{"model": "image classifier", "train_examples": 97500, "horizontal_flip": true, "targets": ["large cell", "small cells"], "arch": "mlp_mixer", "dropout": 0.05, "layers": 14, "lr_schedule": "wsd", "weight_decay": 0.1}
Rows from block 9 of a small image classifier, named by matrix and row number. Rows with one number belong to one neuron. Each number is 128 + 32 x the weight over its row's rms, rounded and kept within 0 to 255. All counts start at 0. Numbers have three digits each.
After each neuron's rows are labels from the 100 images, of 14976, where the neuron reaches its highest value: "strongest on" is what is common among them. Only what is clearly more common there than usual is listed. The data: simulated stained blood smears. In brackets: how many of the 100, against the usual share in percent.
# fc1: MLP up (model.blocks.9.mlp.fc1.weight, 1024x256), inputs 172-255
# fc2: MLP down (model.blocks.9.mlp.fc2.weight, 256x1024, transposed), outputs 172-255

fc1.136:110098161074142097169101138103159131166169160118096158149182095099153187138099141152099113081149141160099126161106111087134121166058110169149183156121180216137119198094158080119156105143127103078066125154166184122079084105156089178136108113063157072160
fc2.136:133077097150133157139108080134129097121116087143128113166139087127114173112213158149113064150058131133084118181095125122132116121191124063161123140131091184110100112162174172115138136092147171157155081149126065113194102127149172097112089073108078183176
strongest on: spiky cells (53 vs 14.3)

fc1.327:102153161168156122104109179081137108101179179131098139163058135101135097126097117058161104091133193092148113071059142102130146095112095137133146095121139136110163161140115158181083154177121112120148096185162109113164137095140123154119130164068124126135
fc2.327:127129070124130119185156119127199099150120121166056077083112162121112190108083114133112149096106147157130218174182091119141149121127127110119128141189143120159118122094199126123157137127096117065127133098089087138157125171106110113097097127128151114153
strongest on: crescents (35 vs 13.9); ovals (32 vs 14.3)

fc1.93:116147113147131107173144110118089104110111089117123122180063127139060150130174143052088168092195152141160142161116129131159133106131093084119139129119150146123129145092212145135181122108098107142103136113071095084083131151147175193078161105186097090066
fc2.93:165178153118100070130109101156150131128109104141215118087160176117191147143115131189099112186050125161119124137108112146074146194079200186173113152128140081121121139108093133128094172120140182105122140088093170173181132129074077112130156114186154062144
strongest on: ovals (60 vs 14.3)

fc1.258:148125173111088138060068112137124166096128143084149130127087155088104148139123172133131069096141082210158159108120108142123102148113050087140132115111139179155142090159108157161160118160088119052111188155123137118156122130089150115162170125165099155057
fc2.258:060073149149136089151153147097170127196145164200097120152185136119158098046105073144150145176152178130081174120121104125163151115144137170140112100161153082130106195121159121152151116123164095115101120140146113122109145171135105149130043170137129170101
strongest on: crowded (70 vs 40.3); ovals (63 vs 14.3)

fc1.633:145149137080118152128169186112137110141151105115108084123008115157103127104104189084163080163166042120091147161163109094109151126159136129153119174132153123104120142143104100148159059169053123165040164121138083139128143140137177134147123130136114142135
fc2.633:119097193148140109127088069139110140121057154164172141120184152110157134101145058169077161103058162114126135089129150161089064160171107150097126110134127077181123126155106139120180118106172106092175089116167149078114118110150157103099071119086155106100
strongest on: two lobes with orange grains (57 vs 14.2); spiky cells (33 vs 14.3)

fc1.0:142120139180140153172122124130149116113132113095154071156172155070104136101151139133066137174104111146074179116139047128109123157134103126115174085119154061091113114103104153113169112181186135132135114147108116080135128133043139165136073170197103118082
fc2.0:160154134122094136049126128089147097185147172137126160107135101160195121107107148103138122139158152100126072133078120189175132083149103143141056127176126119118157119097156136118046123071173083161124124093184235116124149130078157076140076082113157132143
strongest on: dark grains (47 vs 13.9); crescents (36 vs 13.9)

fc1.578:144088196153119122167134100135088059119145155098119140108087142172172115125160160103124052165116111115121137133136085159164129137125078109104112075105129150160155138150147099140120103157127137126120103182155151060134161110147162103128152089102035184183
fc2.578:193131151120137134107168195152136091139115139120067089151124188139161161100120147156117075144100125142140094100129107165174123157135141129145156120087148134090141098146161122105169141158147132070126164157153143116136129099139126148120085174132147117115
strongest on: two lobes with orange grains (100 vs 14.2)

fc1.166:111119129165180094190185143116133165167114090185140174165110127060180152169114161091028195122114166134168148143186110149128106137096105074153091094193121184097120223118096114131108181097113096107100068095090101134139142158111115110116198185088064106135
fc2.166:098141125145110160073041135149155070112112131159111139134169151104066159127083129181126112146109165105091118182162137139103168122085169181082116154091096099148181091108168147073129113184103168154159145179117134088105125149138124143145086194182129187131
strongest on: ovals (76 vs 14.3); crowded (71 vs 40.3)

fc1.224:150130134150083026186139070135163108125119163099088124109082145139136126129160150126146177160199108130105167165112160108165104152085102119093135205082120110112155118160148160160144111082180097036099129129115092095141160109119170121113144098150121134130
fc2.224:101176153141098134160166100114098154103158102126112088080191122133138095094101136109081130136140160079093168160120104147127131116172198152101097079127142116158043105166127138126117134222130105135127139118137163109159116159185094126090157111134035144173
strongest on: crowded (73 vs 40.3); small spheres (71 vs 14)

fc1.415:093132133123139146062157142146139154151156158117159138191107110140079144137100147109123152124079123136149204098085143101148111156155126114151148084098122156102117176071130155146095096149154145060150126098100147172132121104117153118149150196127110119075
fc2.415:119123179108105112192138131136152139109107101087150119087089148142122104138161164162140092093144072091187132145103148117112081142131169160112131146146127118150108087080122100145088119102110131161147149175076121102133126197147101177128139099161148137102
strongest on: spiky cells (44 vs 14.3)

fc1.684:149102097100140118102148129180126111076080127114097115143169150143128138104160049108170120111114076097145133106144139092074077133155174107159108111092096156096155127093144166153133109105180052050137114142081076077107091148110152143136142160112125151147
fc2.684:086145158151136150088147138115162126150087088143165121085118130127133066046116116147100128128148124163063148190089093152167149107105096139150177130174071105137074156131116142077155125132100107099112117144057156112167101150137123159125131087179086095186
strongest on: teardrops (90 vs 14.2); crowded (66 vs 40.3)

fc1.223:174119072191168157127167075150154104121063095124111040142091165150148075074136169123130061125070128089112170140106152147134128232109095153120122091104123165168145121137145164112118153116109120163117076147212112075110135117141159125100148113184153119093
fc2.223:104159091119099064180141136096146122135161158122163155127141095079133108131185087081090117118132136153129215105118125103072163104138143123063161207130114137081164109129073169086163105086136151102114110135164129120108101128105191121122159102126069158131
strongest on: round nucleus (91 vs 14.8)

fc1.480:150125167170054136097156140129136135084127164126156164108073178174115059083159091105122116121162132114128153104085100059090139084200083099124129161189092136147104089123154173100144156112145080115162124142069061149102122213149140153147153159145190123127
fc2.480:086145110127162168144125129099162136103070113108130146095165098156095181109114072156077118136082180158147147113137163168144160166163103114080157143079139164163085197092141082148164095127091098120146118119116190219182108108095100096109085116105087113154
strongest on: round nucleus (61 vs 14.8)

fc1.269:150122113172071085131145126091114143103050099121171099108203112138152153141144149090149112101135195115132173145149112115094142120117098050080157068148148113149187124117123136149087171072123155147163080150171057138064089152202123102077098155172147144151
fc2.269:088130091129092152159098149145165182155153176090058084183109149148105116152062113180109167174172097139146096155108167116164166191109105158123120169169142146136086081136146162121125110189076142101182173122096145096103112109126164162130112157121137184129
strongest on: crowded (75 vs 40.3); spiky cells (47 vs 14.3)

fc1.361:179098117155136150101155104094113143190118086117120115112086110108108119114063140136211106141117189134087117143152172164102109132094123105154121129136162181168112164120132104096090125113126177138108109094143092114128147075159082105189207166196110130105
fc2.361:084092093108121111104116124188081137060115149192111159082111108124105129182119138203066140105105100144136141171135117103123206156192088115179125113121067135110168157116099134114107107143128094101110117150117138127104170158120191085089107125095145138119
strongest on: teardrops (83 vs 14.2)

fc1.295:115083185107133123102108119125121143103112159120121200126120153133131155134038157177109134154147169089108124122144204124101053158113190114153135134112078108154102090044084128129085149141136138116169161151125064067128123120164125170124086102161141160054
fc2.295:123127114124131127155130123112141167185135159177148054126097129079126127083142112099148107086131110131122123101135139161167187167120124150089148109134189125160102121188162126152135115132127123076091098139146134121102146117071115164132151105114130112137
strongest on: lobed nucleus (41 vs 13.9); small spheres (38 vs 14)

fc1.329:151128116061140154048165138115133202159132132140140108149137103195139079108139138080119079118058122112139182150109107103118120080145131086162176169122107122110140099132151135152120111174146170151146200105106159115140111064096098121145068095108067131105
fc2.329:118096131135107104138081190158110113187137113160102137139160121117093132157124139157089191110171114162165115134164184142123159150098105127138195065122163178107129083094155108127115141135121137118089118056108176065132135088116107191140099149100160114094
strongest on: kidney-shaped nucleus (47 vs 14.4); ovals (32 vs 14.3)

fc1.44:110104130190205150150110124152149074127093135095132101109164111124104078109141128098061147104116105076130137117073140142090122128139195077160084140129097102109105123090166078138086112103097173123147189137189107071114141088092184090164184122097141148111
fc2.44:127087090122165156128135160114110134172185146143137136119108115125130216179085148103129144145146120126119159162104146092084103161129089107110156089121128100167170115192181100112146122124106132087042142135093144153134141081122094067144158124172166141139
strongest on: band-shaped nucleus (86 vs 14.3)

fc1.337:225198091137195132070140157117144087156089131092142156156081151184114104053120119119118080093112084073178107131121145134137136141093128112160154124161111129134101076087147202111102111144097114093124089134171131079147102084156066108161117133132150093131
fc2.337:072086112107127156134135077146058151124121094146117148116174129078174160148163108147121198134122195162074174106133130113134164198120152107125142095100139128038130129111072184157127150085138113194098109147081163174090165128141167117141115133142080128079
strongest on: round nucleus (58 vs 14.8)

fc1.209:102115169133169159067139194101109121060168121126174168097140161129123199143066136148128169114081088182181141138121138130163111153130168129133101100107131103152145110131112114068136118106167188125119153157100159096203130114119213107124094122110111123027
fc2.209:130085063141128092192092094128151163131138127127120150090066069127176144114097109178110101109164110119133168158142088112111127144119072147077132156102137122107113072162142099173114150131080166178126155109111163144125085081182119205158088158107146126158
strongest on: discs (100 vs 14.7)

fc1.159:172102168123157118199114149134124095083101132126138148159137126116038022116061164075147146160125119148131128143183122114135130107124155090074067129111086117096184118099126127091176120072165159111167143136119147131178092164133132163127167107118174142119
fc2.159:140142132093124102118142121111159086151114117114102182152121099129162156103107136090091116121104144120111194090143116088142169118161176110128157127082149140136112113160140127127144105106130139123115162077123126149100137094151109135127090068152220114163
strongest on: band-shaped nucleus (100 vs 14.3)

fc1.437:136137120098139120118167142142126132168050051119115128163115135129180089109107157138106100130153154136139107124150114070045126162085135117135087176107048109106136100120141138146083174082111182070104152124096169159193169094154172156080144143076133105143
fc2.437:140179205124139073114118084167094127168142156068154119105148134079147164142179085048097143140166158095094178129131186155115084105153113089102155116122114139195068114173095151129123070162090091106117127118125081089173144156156129079174139090091167178200
strongest on: target cells (72 vs 14.6)

fc1.459:138088115117123056156153116155087163120151160146103106124147130113129148117071127094087094148121114166144119129184148087175170167114146093171126125119095100173141139113150147147121121093114154090142145063107137095119144096153170110067105116146110111133
fc2.459:169072172155134122158099166144154142090122059159158154133119099115147101155125136186163131050123176164169105092145163144132083108128131082117088185133133072083062099190148133102182140182162112122140086155176141108126147140128092165100097203138183193121
strongest on: no large cell (68 vs 14.4)

fc1.187:166154125157129067131069126161123132139102172162134083118130136162137178136117161084101162136089161189119083053169140155106079124105157103109119099135169111149146149107179170155082133133134135136147161093139142189101134155146127165138157169058116112069
fc2.187:119135125127156133168160154142127137201142098120140057038161091112175119120117122131180118101137118148110131122111161151134120077133148134130161148122144149120085137122145195138122121119136117179061197150189156129136183110124130104141116115128078110128
strongest on: small spheres (85 vs 14)

fc1.676:207092098111148147079112141106108132084200115133136131096129153127135097137106122152143132143118055192115153124149156095145180158120138215124134112126084151174193132131138143172099145096091078064122145105124216156156126119153107136096171155137108146133
fc2.676:116161169155115145164149117150133142079137134126150132178151125104135073094142127154126133107150159108136096141101092152158104168142110113149143139088156154078081142097104147099086139142155097179140117140203073116125133196143125063081181123185140089086
strongest on: ovals (56 vs 14.3)

fc1.655:113140127190157185133112099109102123072085177110156164172132069111129147097120098121125143094071109118125173132130155126099128164144067120117145126113097123137170126132140137142089144125132125169063146087150157104097130129112118079084078137112049124162
fc2.655:190154143134124148105132111183139111186165113136119108087118118108139160130117152124141115169135155126112069145114120074128124128118172146163133096146171105184083099069137171123151114159121203117114164134180079120101142110149106101121149116159151162117
strongest on: teardrops (54 vs 14.2); ovals (33 vs 14.3)

fc1.132:126158057172160109152113121139143128142125102119131143121070100136128065111100120135135100172112128102187152195107143146156103110091105089116110116139055159082128061099140187090180096150103204160177108151116114121117066125131145130162083166154098095129
fc2.132:099170176112173153123159161127152121157101168151147138111113184135132196113129144147083069169132179119096113152119125162098252137068142110146157125117111106105140143144115097117159133121077198149133106075105101114154133105148163089130152145146057132099
strongest on: round nucleus (69 vs 14.8)

fc1.66:165144113112130107116125169155126123159099101144125122161128140186129112103133147139156139092206080154158104090134133122173122150114110101121125147127093125180146100096117127136126169095173139104111081136186158075165040123160100148144152157139191122086
fc2.66:139164082094126136090119105169118179159099121116116162156087122096097106139164125111117158145092167162151152119157131134096068136144140069120175108094166122183034119140131119093124139143059118144150153135101139174157172138130105103103161169131142142131
strongest on: band-shaped nucleus (97 vs 14.3)

fc1.494:182134111128102130098071130094147129184150111156157156189155087057046103151127109088079119101112106174132167097139127129075198138126069190150115135079087130087117121100166084086152160107131171184126078133105141197176135145151165080139154176139129119083
fc2.494:069141054119085115131141180134126068100116086095154090155127145105146215091164142127150112119130194120182126163129108151088100125147129143095121143129127045128099128147118156099090097125125060085132061124112082089110116093167139119174129163089156086117
strongest on: platelets (78 vs 50.1)

fc1.433:122158125150129126137062135095131118225130161122175142115090089123202101153153120088170068156170132136176127108131101118209126180170133153157116121086123082104118145116110082127077066149096171054105109080121096115101102127141117078142123124078101088145
fc2.433:192136203138098101122154151170108113101150121149061139137108121103179126130102095144124100109106146131122121158156151155126161150192121172141127170178120148108141122175144164096123177160149094189133159128152118138081183168163113168123124146142168099085
strongest on: two lobes with orange grains (100 vs 14.2)

fc1.455:196120097095160076150120081110152151117195123138126116132149101071178113128107156123156159062164134206173131126101130075146141110187109100131200116119160127145100197133131185148138151133098093114104094157129121074130135134166123131104131110149117105106
fc2.455:135124120140140142099086075094151144129118145130126179088131093161255163155149136152129022136092136137147091151102139117142113085136115145117079098149088094146129064138169149133134155113164142130120124111141158119168075104150176122096141133174135145097
strongest on: round nucleus (85 vs 14.8)

fc1.268:143106189103171108106103186095115114120176136192125119096106102094139152181167100103142149133144130063111124053120168097118066038140109139123147135174141164063131117138128193175138084070131157136145147115151117127126124187180139125112212112101106112143
fc2.268:149100054138113136093085118149128080209067140119135176170147138164161133075079071140103134127103149196105159152148118183158141103090141108136141149122079142160150138106146090139111117144108090153134172106075103152129126116110158119078115147084129102090
strongest on: dark grains (92 vs 13.9)

fc1.666:111111126197125086055152218102170158058156100118137102151154099148148086188143164136156112121134155126121139146151095125163116102170133118172068123120130168177127143109160110105112156153112176139113108119176141125118158134044159137168137131134135131065
fc2.666:167127199117126157104161046098144115146097140166070214121078141095138095091106076100122203100110125138139109085102097185136094144103082065130169120129139153182132158158114081146137089096183118089188131127097143154154123121179111117157124166131134119148
strongest on: crescents (55 vs 13.9)

fc1.175:149155157157117185126090130088166084097146134105097145119153161107208203139143110150136142151123130148148124174093147111076128186143113173120166156174100087146126115052148085099090117220175098150144111150126172148088147161132163078155111151131135128100
fc2.175:104126164145131106157181130195114153153115114132214111085132139176101078115114145106066090107117090157096131112151120140104120170131160060221130124123169156171092125186126137153108132123089099119084133091172094092174101119119104160087111098130129082126
strongest on: discs (36 vs 14.7)

fc1.719:114136172135185192114060134078137132131152078108104112158113104124133082149152121062156171071137101119120127168181109048128145171088147126097076172206081085109118095161175129208135084154100157066120190117134130117124155104116149092136093072116155099117
fc2.719:103154118120084087127148133183138167128101121146153133180114108163157113167124119128080135144149213148145151144139154159099119114155114124196116130049149165126103107187072161100078076159132103114169146137133154106171141141186129126131148170112120144083
strongest on: target cells (58 vs 14.6); dark grains (32 vs 13.9)

fc1.700:143174117140133143146126139212098130113108091083126176157090214161161124162118105117070144093129150156136136090174117133206149152128130146077192116152129100157126109102036158141090116136143155094089132164106087111147147079137145069129136141142124146122
fc2.700:168095150136094160103081076127152150134161154125154173106128093100168100136122104134126168213117159150132145129116133148113138096109114122175115084093146148111122144159162167094156105137116084120167152139101112114144091188116187151126101170145113133139
strongest on: teardrops (43 vs 14.2)

fc1.352:118112219116135110119125156110149121168138115154086118122103174148175143134160132083072162172095197142105160107112151161158112139159091106141156105078118130043103153129157164140188135089108144103095125084089097092173140115115144122170113133122119112161
fc2.352:152140112103147129091132108079138086187146111164132142128182174119107148083114161147191084075104078095191173141115079117131095087129081185151109175075135096124169098121090123135100110115152141117130082144140145130154145139086098138113107137128084072151
strongest on: two lobes with orange grains (96 vs 14.2)

fc1.371:157108187161105110109133138096078073123089115091056175056131104123144111149060158181141077192116174110131123103103105134179120137141114130189196177124095146168094128114142137138131127202098124109123176120145148093187091114078151085196129150091134147154
fc2.371:132090128120139117079130140182115135100131133096241122171149166120155142133092154080142079122160102165114149160135157185090101086116091169153118105119115162096134157133143085110126123096082112127136113137127127111148113136109170156101087136143127165146
strongest on: two lobes with orange grains (66 vs 14.2)

fc1.387:126109116063162112107115138106141088198111124224064131089136054192117092117101171075123136156110084172103109113110140093101173053103166129162109131116108145122190119133093077119151124089118085146121160149178086151174196121126129183148131201106134145133
fc2.387:115122095151154098073104122133125107101065097125121150215089178134123120163117176158123067063177175135176166139092154110135132130132131131090130207155134129087071111067083123139143158109167134092143101158063183142123109133139108072072114203146097156162
strongest on: ovals (98 vs 14.3); crowded (65 vs 40.3)

fc1.30:160050122146155122169119156138160173192163164157100154090121108205089091138123090089124124122113148106155106156148204144127142128122154107097099104169187108162168147083161087129099107171089077124131081173114125159183129105153119131155122116109062156120
fc2.30:067196091129132097086201079083141116131113105118188123128192121144204173122124139110058092081152128127143095123086054103149094119078139190135142118149081111164083111109121150175108168086151224150131155081078176156141127185171117162122109167143200125086
strongest on: round nucleus (37 vs 14.8); spiky cells (35 vs 14.3)

fc1.445:122175153076175131131156086181128144151134136156112113191105121081137173119118182128051122080139094161175119163113084159150146148125061118183151154109171120097166146117157136100135112095211079142104117162108108136114076172167073151100071192116115111091
fc2.445:127153127106170172120090140169112116146097137104093152096048059107163135119116056120155139135148159113150105130168124172125139165122100141083057119157145074116158137115085157117109188143141102161151198174126112146081077156147090111153119079118129179091
strongest on: crowded (67 vs 40.3); dark grains (61 vs 13.9); teardrops (39 vs 14.2)

fc1.22:142130140086113161069096145134124106095159072101175160049071162117143166145162164174152103103092137152092112084132127152119131169091132115151105141154133078110211142162103110107109146104083044142123135121123140093165153114091113151132071097131108130160
fc2.22:136138087133124136166089159081139109149152101150058108150176090132170106146085134115165118169145077119166179155093112101166172085144179179087178071081117118147092123122161102152160108170118175133133166108134135120101092175109075118138199127157164126141
strongest on: crowded (72 vs 40.3); small spheres (45 vs 14); teardrops (35 vs 14.2)

fc1.705:181097133077156179120118129135113123136117098127073171098152136167160124174139107114135183102154145150128110139112077126146123150119145118080113098134143158128125175178173154130148105152159135149139067116111084098081141091125078148075147144122168125120
fc2.705:147150146126132152185169147152125127154112127187178098135113094091146085150109190085150099158145093130197132063116100144141169143110085118154171173105158152166133085144125113090114120098157134108116135136105141088112129110087077124108097158128158101147
strongest on: kidney-shaped nucleus (61 vs 14.4); ovals (35 vs 14.3)

fc1.281:165130110115191159139119138110102115076098204136146048069105145175054110104129164112143143087104094082109127165125123097179091116140143116150141144156093139091159045148171121118120108134163128141164114125154168041100083167053089119095134132128142172145
fc2.281:106128014117159137124158149130150162134164083119070148091146169097171175121132140184126133129140152126127102128139125100100098115135134113216135139121106120169121124131174157144130090141136117085092127170154112161105153145146129101078149137143193152115
strongest on: dark grains (64 vs 13.9); band-shaped nucleus (36 vs 14.3)

fc1.185:122109160070102167087090158105125140160097135145175128135102137104191129182112110139130210138106136079126140116128176151171119154170096159108155090126113141127149178131165084126074121143121139063097157114125134140091107102125124123134194151079161202076
fc2.185:058118112142115129122147151102173153093163098115119133150133150122094127141104128080108206145131121134099089134124136114074238139098188137188164176145119123105140119159132149132137137138146100079075152163118122138070172155103163157133127112101061086187
strongest on: lobed nucleus (85 vs 13.9)

fc1.167:086125120133086149163117161157055126171101154171125090129137111123090157167143106141155151138127110166115161155182143111082108124177128145132164088155149097126147111185164090115125169089116143118110161142145132199127158077110188122069142149094112047097
fc2.167:124127123122128058142123198072118086108119115080092142146105117119121053091116118098116110140158162093134122167111126169175132131115149103116116146110105136191095164026114159163165121156072122108153135139169144109079087162103125081147100129112118178124
strongest on: small spheres (66 vs 14)

fc1.765:168154203091142175131199122136151155099126159136135110106140068150186101203151128103082163086132085077090155147133124132166129143107126141170096119183099132123130143120104136130099085129130135075080157126188085077127123096117162128104123150113115113128
fc2.765:056106122127151103113093122166136129111093108123091200147127141082076132171115154118112137138135179132134048129149161153100177112082110168127184094075138138067215131180162113145126110079143108127110178135127132108107151115122132150121113189097059133061
strongest on: lobed nucleus (62 vs 13.9)

fc1.420:106049098099118165060122117109152129094142170125099085137165129146092108127100142116202139139143139115114169080145084149083073139097104096128088180108164141108124138098166137125119152173190117112126090162142111118101133141139166152092104146091122166139
fc2.420:170121104107126127153109159155118145182192142118099082127162084062210133063102141144106149116101075143138033112133117168107122085062104096077048195175107170145109113181081117135115120105140096136143165099142154120120109109147118163092096099111083144124
strongest on: kidney-shaped nucleus (60 vs 14.4)

fc1.354:152179089110173127100157120090142135105109124139084153182134113106139113102134080179160142102120171116098131192133185117110185090118121108126113183083076187094047104173148175097074118150139148141125124149152079158084106105116201127112126047161157126140
fc2.354:100057104113074113167135155135202164095153130124146095142098183079139126144150131117133126106109154134116117105167089154135123127091107109130122121165069084161158175184080122143097153102079132085147131145158157158107107114111204091176139041160076091134
strongest on: crowded (65 vs 40.3); crescents (48 vs 13.9)

fc1.326:136107141175161135179157140118103124101142100119090153171097143132150115128144111099184158162125166144147141133075099140127182095112119148110110125078174135116130116155116168130140155092149161166150052128051129082142157131132164100112140152107149080120
fc2.326:085111179123157167166183181166174099129119156108110132148114160179129093128166143197115098137131110143175144108151108115096244113101099083149164086123124121090064125119060149130083158203114119180108104126155110154111131101147071112148089210116071138142
strongest on: kidney-shaped nucleus (100 vs 14.4)

fc1.602:113076125164145153149171100100150127116179085145146130140143070131141129135113109154116058224108152132158132120088138128190143113150164105126108153133052198090138061122148174181086122143124141112172049178105158068081113107164170143127157167167104135108
fc2.602:126092103121132139120110166162174156146141142112141148133145141140129102128173161149176067110140101110136050164135120109119255118093157135141177154135144131145125180177054083114159131141110208087115157113145110145101134081100138056200102226141139099149
strongest on: round nucleus (95 vs 14.8)

fc1.144:103119051106100147121123070131086107103106102119104148107134107109170120184117049093133165095107044078161120200171111115145146124126104128117138155131145154168127137180095138077153137151131121122142093119080132127115112196147156124102130085102179148185
fc2.144:103161162128071111134104120126089176087150173125184132150160107139127075077151140164132182175150195105162138146114123117111079130042171147123135121159088174105127156156141132142082106128084111108094143186133153099139162167120173103111137025108104091103
strongest on: dark grains (100 vs 13.9)

fc1.446:129110086122129079100124139127148068123177108133117112126147111134179187097112145115068166150093122119098111188121128111118134137142162100128130128167116136085181081167114136141080100128132177162159108076106099132140101124075148126208118133136193172190
fc2.446:184176106104094152179105142107093144114180134130091166096140149130091045065129158128149191098165126164126165120115109114126108143045150097109104176160101130109130145129142126111133138138109137089100121124119124133154181207121183165109104032138096089113
strongest on: dark grains (100 vs 13.9)

fc1.195:139111090140070106138108144090164076183112112133126138157076069161156112113143152126050139201090099118120133120107080110167086094070159161124141146107136103085100168109131102123124148149122068143143103106098101152140146175114141152132106164040129055130
fc2.195:149128099129141175132064087129122077074068133129132070119153114137084173085140115163152097122152140160134145110106152151084132151161134094140153157081160152111118107255071133133109107124161083174119195133133123148116108144103120182056069143134094075176
strongest on: teardrops (42 vs 14.2); target cells (37 vs 14.6)

fc1.503:140123161143095175095093168080148118137111185178153120107136164176115138112125153127135157115088134138108106110124102114108115139135184146133122144144142150073100113174100060137079107125077139179123092074134187083152125151057133105156184152127099170135
fc2.503:056165170131142135144141072142126138124077138064108102141112126081091110108170160124114161120149093091182147186160137160163097108074099071135151122163077102121099117149132127076126118162140151110126098149177190170143133083112118166096113149107079167108
strongest on: crowded (66 vs 40.3); teardrops (60 vs 14.2)

fc1.746:136118139139129111150107135100169144190135186183093144120126133101217193158130130157121095159149073144115186095068148139110117121164170106160110164124141143108109133136088141127120092127166143130112117075132127111090160174137146160145111102072075185100
fc2.746:147150182132117147089117102156106095130129108155100134130136127126115149156053164140120000134157157180135078135114137158145116138117106081094137148096102090136159151130102104117137104132096131103119156066146152157177134102096103144145080179110201134098
strongest on: two lobes with orange grains (100 vs 14.2)